Weights of a small image classifier.
Data: trained on pictures of board games with random positions, seen at a slant, 97500 training examples, 6.6 epochs.
Rows from block 3 of a small image classifier, named by matrix and row number. Rows with one number belong to one neuron. Each number is 500 + 25 x the weight over its row's rms, rounded and kept within 0 to 999. All counts start at 0. Numbers have three digits each.
After each neuron's rows are labels from the 100 images, of 14976, where the neuron reaches its highest value: "responds to" is what is common among them; "lies over" is the class under the peak. Only what is clearly more common there than usual is listed. The data: pictures of board games with random positions, seen at a slant.
# fc1: MLP up (model.blocks.3.mlp.fc1.weight, 512x128), inputs 0-63
# fc2: MLP down (model.blocks.3.mlp.fc2.weight, 128x512, transposed), outputs 0-63

fc1.422:475476486512502508469499507497498387512517501445468482544475530509480525495513494485509490507508490500499488508511500522556490482508507478503546510490499514501533523530490517514529467505541501
fc2.422:544500493493481482546502503486521563498493509523498518481520437466489493469494512553536592521513486496497497494503494469440469501497476512483472522499495480545445511480510512520483512522450483
responds to: more pieces: equal; digit grid
lies over: board

fc1.87:536504464496515530489533491498500515520521487528509489502526516504480471515534529507488532482475512548496480485490541458519476513473479515545481505538477501541441536483497525542478495539530515
fc2.87:481528507484483462526476511504543509485516505490493504462518528505539481515466467452483440533492471524471511487492506527501494487524499494501480503490538533442494451529528529466469471481546542
responds to: draughts; nearly full; more pieces: equal
lies over: table

fc1.506:508471493497507521457518496525487422502537507464467492551506506511481521485484514489498522503498481503492509509509489538574486484505524467500535504489510470496530514494489497501514485509545493
fc2.506:505516514501489497532498488480522523534485501503529522480512473464509462501499490548500658485522517487499486466509490497478495502477483516500503474521496500494473495488512498498484500494449483
responds to: nearly empty; more pieces: equal; digit grid
lies over: board

fc1.24:504471490501498515469518516529473402490510504423480477550478529532483522505505503499510512494506488510494517495523501530541474488513504458503548496498483502508526518522505511512531489497518512
fc2.24:532505498484476491538503514482526537510509489537508508478517469461504478485495510552520645495499509504490481486512482498463498493480488516505495492504505496514462503483517505505485505512454489
responds to: nearly empty; more pieces: equal
lies over: board

fc1.375:474526492529501522476504502479488428490489483474508494546488516506498520562504498477516523487519452508499492525530488534529494503523468464504522456485521515485525497508508505502492481498517537
fc2.375:533443459471463470505496520487521478517514500513473500521508461498496500480506518547508593519477519491482507515511514488492463519497511527467486543469477492574473497513503496533503501507466448
responds to: nearly empty; more pieces: equal; discs in an upright rack
lies over: board

fc1.122:486485472508495503467512525546484454462535502496473468524504493518492551529497533471495505524519475487509489523486455495544490487518505455513487522470470494497559529497506520466561517514530521
fc2.122:514538529508503513525507455476491512537470508478525533482520506484498455495489494553480586467514526502506494475516522516472490489488489522494529461518525498481460470499496499519461491480445460
responds to: more pieces: equal; nearly empty
lies over: board

fc1.125:466534522522524494502511511466472504510488493501519498505484530512536488488513504481477534472469480498485496549530476534513516506522470494485515456452493508464515527517486474489488477488514519
fc2.125:520457456480465490489503517523516465512537499503458506506524466493487510492508507539501588525484540499480502481525516488517469487506512526458500525504475500561471500513505485525517508522475467
responds to: more pieces: equal; noughts and crosses
lies over: board

fc1.180:482476480514529517456512527529476402481517487459468488556494522528500515489492502466498495496511491506512513503523519522555489508498511460509542516490504496496527508531485511513516475521537519
fc2.180:533517508499490499536506501472521546525496509516527526471504455455502477478492500539510632489507509501482492479506476489460498486473481512501503480512509475494481502496505508504480501490448500
responds to: nearly empty; more pieces: equal; digit grid
lies over: board

fc1.478:499486492504495487466509527551499437465549489472452466524485512536468519505501512471485510532527490514493476532486499503556492494529497439520494522473501484518549511512519511487545507503532513
fc2.478:508536524507508507536504458471493510537473499483516533479519506483498446497493492550485596465511528501504500469509513516470489495486492515504528453515519501474460475498492493514464489483446461
responds to: more pieces: equal; nearly empty
lies over: board

fc1.254:475523537513525518512509494483479505478495493486509505494460535498488506501489499487502563492519482506495481582508471509478565486546456501485490477443512490449539515524514505478505498475488505
fc2.254:529458478482480503504507491502513491524519513504485507471537463489470478503506501550513511516490551499474509429493517488512454484488526518478511528551485499558482502507501476512510504516476473
responds to: more pieces: equal; noughts and crosses
lies over: board

fc1.433:492477503516496513454504512541487418482519512474452476534482535525489531515489511480499490513522493491505494508492491517562514504525502454513533540492483494499526529504500527478535494515560511
fc2.433:520525520495493502543505475469500528528484505505525529475502491478501440489493499557491623481518519503487489477511502504464502491478488512506516472512515485487457480502503491507473496481456465
responds to: nearly empty; more pieces: equal; digit grid
lies over: board

fc1.54:511489477503526517469522515535486413477524507444476461564470517533495517502492506484505503525522485509505497523520508510532481482510505451523520534499479496501515520507507494491515482511553495
fc2.54:513517513499493496540499486458510535529485508511529512476507481458504457482491503544498632474513519502498485485507495496468504486476489510498509469512520479486468484496503505499471498490450485
responds to: nearly empty; more pieces: equal; digit grid
lies over: board

fc1.432:464531521509498510521507508466485496486481484500522511509457523495529513517504520497489525482513455513493500541524457523504526499539450469502509451462504493465530491512512490460478496479491532
fc2.432:506463468490462499475503500501522450523521503505472506519521483512482498499506505543503581517476539482490514485526531500523451506485525530474512522514492499563476486520494507514512499513477465
responds to: more pieces: equal; noughts and crosses
lies over: board

fc1.451:493470484501503516468497499532496398496505492457456478554488532514486515500489506485507496506526494517509489508509506535547482502523505456497532526500500490498542520499505519506537479509551519
fc2.451:528511513499496495549506496481517540519491500516533518468513473473504468481498495559503635493515514504482494481519496491474501505471486511503506489503502493493459492508511503504471497500438470
responds to: nearly empty; more pieces: equal; digit grid
lies over: board

fc1.317:487460486505509488459514531547487434456521508479456485529490510514483537528510524476493503549515482491507483512507492497566481505527518454510500507480484503499534527515520535471563493511523510
fc2.317:520526536499505506527497470465500530530478501490523521478517492482497444486485496553493609481509526509501499467505515501460498493490496514507522467521531487487454472508494492516471486484455460
responds to: nearly empty; more pieces: equal; digit grid
lies over: board

fc1.166:482465485498499495454497522539496424463542500474466464529494518502494539527498496479495501524538478500517487514497511513534510478535516444515518525466477486516528517504500526501558504512530506
fc2.166:519531520504501508536505463469493516530479504488529533479509496478506442491491501559488612476513524499500493474507506512469488498486487511505522460526519498480465479506494499506462491482442470
responds to: nearly empty; more pieces: equal; digit grid
lies over: board

fc1.425:468536519494504494511504512460492501503491471489519493519462507487524507512509502491495529479511442523505503540519480522507524521556468476514501453448505517459568506500512496471484495484492533
fc2.425:539459463497471500483499510496505458511521508496471513511516470504494492491491506548509596524489526499471505480531526494497469499496520528441506519513483504565471504519487477526513507497468464
responds to: more pieces: equal; nearly empty; noughts and crosses
lies over: board

fc1.318:493487487513511499466504515544471382489512496431460476544487515507482504518486506497492515509496488517487496520501505534545480502512506447499533511489489488512516510521481504510533474504538512
fc2.318:531503507493477487527494500472522538523501504509515515471503463459506470480500493567507664493505516503495491471511486498464491486476482521500498478522496488508475501498502510504489487489451491
responds to: nearly empty; more pieces: equal; digit grid
lies over: board

fc1.472:490463479510494511463497524521495414463529502467443465534483490530479520506515506487498512515515485492495475535496473498561505494505501440524495509494502475490556527514517510493561489518537527
fc2.472:512532522501494512535502458474498508533480505491518540483523512481497446502495490556483597467516530499499494474508509508474484498485495514499531452513519502483463475498501497515461491482441457
responds to: nearly empty; more pieces: equal
lies over: board

fc1.343:500468485496489493460514520550481428481547492471452488538479508500499545519507528493497506534505485487490492524498500513565504490536506463517497537476500500520520527497515507464562491505523508
fc2.343:509533532508507507534505460478490518533475507484528532480513507486495445502494488551489594467514526505505500465505514509472486492487496517504524454525522499481467479501493495515467486480448461
responds to: more pieces: equal; nearly empty
lies over: board

fc1.353:480492485506516519463504512530479404470501500445464470529483529507472508517495490487512506496504480518497516515521514518548484507513519429506536531507492500494523527495511511493517471502537509
fc2.353:523502495494483497535500493480521529523501501511523523482502465458501468484495510557499673490516513495497488483518488504468489492482479510502498473509506489503469508499505513502483508498445476
responds to: nearly empty; more pieces: equal; digit grid
lies over: board

fc1.313:472478477497505503468504525543509420475544518479461492528489488515482524507491521466491509534519474498508490539508466505536507491523520449516485526473489494516536534482499510473550513530532519
fc2.313:517531526508506513527498462472490513534476508485517530477512506485504450502489492558482592465513528500498495474505512509468491498485496518497529455523527499479462476505493496518466492480440461
responds to: more pieces: equal; nearly empty
lies over: board

fc1.17:487465497521531497472496530538472410492531487465477480558499511525493516499511514489517485521505494513502502503487477519554498499506510469518518530492482496492549533496485507489545473508530515
fc2.17:524519522499482501545503501463510551510495506511526518477506463469502465477501501536499620489505524504489497484505500500453501490483480498507494492509520478494456490508512492512469497493445473
responds to: digit grid; more pieces: equal
lies over: board

fc1.504:452503517542477507464477468520514478538491487508520453493517473471490482488494418532505528522483521526537500484471509517520467525513482557501518494512487537514528513512501488520460494487508532
fc2.504:512516506492486461473480520530510479505472488520456513534519477495486495527464540528537547503500457478487523479511463464493488507489490472511478501501518483494458513501541507525488523563510540
responds to: noughts and crosses; more pieces: equal
lies over: board

fc1.189:490493487529536518489492512503484393515515486415492484543475531522490515505510490482513506508477503515502519483512512522543487483491526476520554501500497505498529512524479496523512488522512496
fc2.189:519494499486484477529500515491527589483500505549494524467507468459499510483497512528516575508500495491489482504492493475454495510482449503523451524493501492520476509492526505501482522516455490
responds to: first side has more; stones on a line grid
lies over: board

fc1.36:481474484499526512462494514539498436457542505474457488551501521505491537511505538461494514542546488505514492521490472501540489484518511444498516523489498495488546542508506520468548505509551515
fc2.36:517534527503506515526505454470497515535474505489529527471522507486498448502495493555490597467517525501495497476506512513470493497488496511496522462519533502477454472498497493513469489487446458
responds to: nearly empty; more pieces: equal; digit grid
lies over: board

fc1.342:475536526512508511522489524458494525492486485492524508510452523504518495498520514476474532476487461515492506548519474527500525506542450475509516457448505487447530516515495487455497498480502526
fc2.342:508459464483457493479500505507512451522536508507464508506528485507489501499506506535508569523480556495481511486521534495520463496492523532461506519502482501555471493513502499529520504515479462
responds to: more pieces: equal; noughts and crosses
lies over: board

fc1.480:473525526511528517508503524461484525489484471502522497503461528493537490477514514481489535468490481515496513545515470509497553513517443480502509468464496494456529502497491491459494489469497530
fc2.480:511467469474453493478505502509516456528531502507476499488523477501479497503515500537500562513488555493491513475518527501533465497489524530471505512512495501544483494512500494519516503518486469
responds to: noughts and crosses; more pieces: equal
lies over: board

fc1.12:508494514477525470467510532517527503466524508534523509475538451522467464560508466537487525521474476482474454491521488538522536471495513464484526477532514531515478537511464478532497515485460475
fc2.12:505510500529488518519455464508497515480470524489487484499440536526528504522478513503534456525513476467525504470487524552478489495485531499513526523500482509506508436475514552486477496537513549
responds to: noughts and crosses; more pieces: equal
lies over: board

fc1.475:491474506514512524473519525504480404493518498443475486539474532532497525504497504466518496511499491505503501523505496536566496486510493458515532519497497492482544521524508500490531470513535511
fc2.475:543510482503489492535506522481530554499490498528513511477524435462501485476501511556510633512505499501492500484514493488461477497488471511489494499506499485553454512490510495519494496514454486
responds to: more pieces: equal
lies over: board

fc1.111:480494492507514508465519514516474412474525485436467471529491528520471500503488512495505523512497497511515516520514508525561484502488506452500548518507502474511512524498496502491531477509542513
fc2.111:518512500489482497544497487481511504528488492506512525478499476458495462495505508558499680498515507486493481474517486497473491500472499514497513471512492496491482490486505511494481502488460485
responds to: more pieces: equal
lies over: board

fc1.200:505456481484497501464519517540482429458537512486453475541480484516493544523520524479498523527512451488505476523526470488514499503534489461508477514485486493511541509494505507485545494513519526
fc2.200:510530536511508517522497460481487515536476501484531530472509501481499438499494489553483584471511531513504491471512511506468498492483502511491537464521528497477457475500497499512478492480464471
responds to: nearly empty; more pieces: equal
lies over: board

fc1.365:464550505498514503511487492462500470497499490488524510519475535500500505490512513502530563479527468509508479577514475523486536494564450501495492462434499511454526501508511517489492502469489502
fc2.365:543453470500490514498510492523499497510503501492462534497542446495481470486487518560507529520505535500467504444507532492494449481480510497486508508542482492562449498508479482531516496514471467
responds to: more pieces: equal; noughts and crosses
lies over: board

fc1.2:482496479505520515471493495514469397494498487429484476555475527524487516512488486492497501491507496502497498499520518527558484502519513450528540518498512499488535494501501492506510466500543498
fc2.2:548479475491475475540507520481523539507495497530491523494516438469496485468489517549527621514507497496478491495508486469454487498491472507493473516494480480545448514490503499520488500510449479
responds to: more pieces: equal
lies over: board

fc1.461:482541515508525507518504527471495524482498485489528499490459522500522509494510522484483536483494454512492500537514470517493541508529451478508516467463499485448525492516496480479482491479501533
fc2.461:508460462486458496475501503506517453523528496508463511509520475497484506496503511538505586519484547492491506478523532490524457495487527532469502513512485502564479487518493501524515494514474470
responds to: more pieces: equal; noughts and crosses
lies over: board

fc1.148:500475487482518502471507536535495438474548497468445467536486514532484527520518498483487498519535487504514489536501491519553497478521514454506499514487499486515529518510498517478539493513529512
fc2.148:512528521500498511539499465468496518531473507487526528480515500481503444501497494558490609467514525508502493474515506507475492490485487520496520453524519497483459483495495494504472490480435475
responds to: nearly empty; more pieces: equal
lies over: board

fc1.212:504479497504528498470506512527466379511530500449474494569492509528494522504506499499495492490471512496511517510521498531559479494489515468498548501509502505497543518496494504507506464516527512
fc2.212:530486496480470485547512513472531561499500506538495512472506455462503494475492507538514613498503506496474488484509482481458504491481466499511478510494490491518468505493525499506478505514447485
responds to: first side has more; discs in an upright rack
lies over: board

fc1.507:502472497510507509458495512526473423467505511464473463527469522500466512500488518465489499501545486487513484503489485535549491501522492452497512522481473490515518520499490516487542490526544503
fc2.507:520528512497498504529497472476508513527475502490525521477519499469504442503498493559496630477521521509496493476517503509473491500483490516496514462517519495489469482494502492499485494482433470
responds to: more pieces: equal; nearly empty; noughts and crosses
lies over: board

fc1.386:501480502518501510456515518537492421455542488468465462539493504517485538501485522494504517515539493488506504518486490512568479495514494456504529534480475504523533528517511520504562487517537495
fc2.386:520523510500489509536501479475504509523473502489515527484511496484507440500495502574500631479510520499503494478507508511472486503478496508514530457525514503487462468507492495512470494482442480
responds to: nearly empty; more pieces: equal; noughts and crosses
lies over: board

fc1.176:512458479488507482479503509554488422463526502483468473547492478520473545494513513496493525521524477486517480519516517486547476499536506473517502510482506471521517498507521517489538499523539508
fc2.176:511530531507508507528501464475492516535478506480522524479517500479497440502492497551491600473511529507506505468505508506473491495491496521508529459527516491482454477501494505516474493482458465
responds to: more pieces: equal; nearly empty
lies over: board

fc1.367:504470481523529517465513526539485396486522512435480483562493509523464505494508515492502501536485487504486509518505492503534486480502523486499528507500474496510522522508506518495552498522533501
fc2.367:516516539498500503541489488463519558520500493501532512469502472468495473476493496542495609480505529504496494471502497501461509503471494505498502488505525480488464489499507508502471508502456484
responds to: digit grid; nearly empty; more pieces: equal
lies over: board

fc1.188:475464485479500497468500526544495457459519510470448490540492498513478535516505529472479514532532477499502486513510468493553487483537504455503480529481497495517559505489502516455564502522525515
fc2.188:512535532503511514529500454477490511535476507485526531477519505488494447494489489556481588475516527508507500466511514513468491493492503516504533464521529494483456476500492494517472487481451456
responds to: more pieces: equal; nearly empty
lies over: board

fc1.505:466539486520485504516506511446483456496502482497532488501493519513504507500509501480491527472498447525501512534531483533536499506547477490490529462467512508456506533481518490494512481463511522
fc2.505:536455472492475498490512517530507475506525498511456505518506477501496509481488503552495597527486534492483504495517520485499473483511514523457493533497476490561448506509491491522518510525478464
responds to: nearly empty; more pieces: equal
lies over: board

fc1.149:499463485486500487476521532546488433460540499483466465525489487524475536535506525483495512531509462504489499542489487485552497481526512468510504522482487503507552523509497535463549502517524524
fc2.149:514536530508507508528506461468490517539473507482530527479517503486493446495487492551484587465514529505506497469513512515472496491487497514495528457523535500476459479498493489511467482484452461
responds to: more pieces: equal; nearly empty
lies over: board

fc1.287:482471490484494486468507530536489438481536514479459468535474510513495534496501525472492504523535488512512487534483499508556513492526488446499528517493476487511539518507500537494549492521551500
fc2.287:514536528507494507534502470471495516529473499486510529472518504485497438490500493562492606473514528506494496471509506510467488492483494508509529460522515498481455481506491495512470488484437470
responds to: nearly empty; more pieces: equal; digit grid
lies over: board

fc1.56:507475474503502510458521518535494402482541502444459495529490507537488522509514511501501517521473489513500522518504519524539483505506500452515532502491490481499515512499507511519538494514522509
fc2.56:523512524491490494533497493478510526534484498500516521478500470462503463480498498548504650481512513494492488458504477505466493494475487521503510468528512488492479495491503511493474485487459494
responds to: nearly empty; more pieces: equal; digit grid
lies over: board

fc1.91:491472479520510519464517523535492400487506509438465490552488533529472527485509520474510496527503476501500514509516471531559498490504507449524523519492486504509557533520498510497528472520537516
fc2.91:520512530501497500539494492467516558515495507505528520465515461460492473466492504542502613484505515496499489478497493488454500484480490509502510485500525473509453481501503504511467503496459471
responds to: nearly empty; digit grid; more pieces: equal
lies over: board

fc1.390:515470485507523498472507507542483376486530513444482473548502507514476519493504536493515495535509490503497502512502479506549489472508510506509536493510487489515529545509495521496560485510536494
fc2.390:491510539486499499530486482447513575513485493512521507452509498485504451478499495529494582477506531503489491481510502488458495513473504508502507504507522478494455482501509494516454486504463465
responds to: digit grid; more pieces: equal
lies over: board

fc1.277:508489485507523503488504516536482377486508518451468500536506524515459510530487496504488536516470492497497519526516494504542484489509507470494523514503494478507510527519504509501540493519525497
fc2.277:514497511496486486532491503471510500529504490504514504481511463448505467499512506549515673492518506490489487465510491503494485503466503509500517472532496493509480493493518519507496496490458493
responds to: more pieces: equal
lies over: board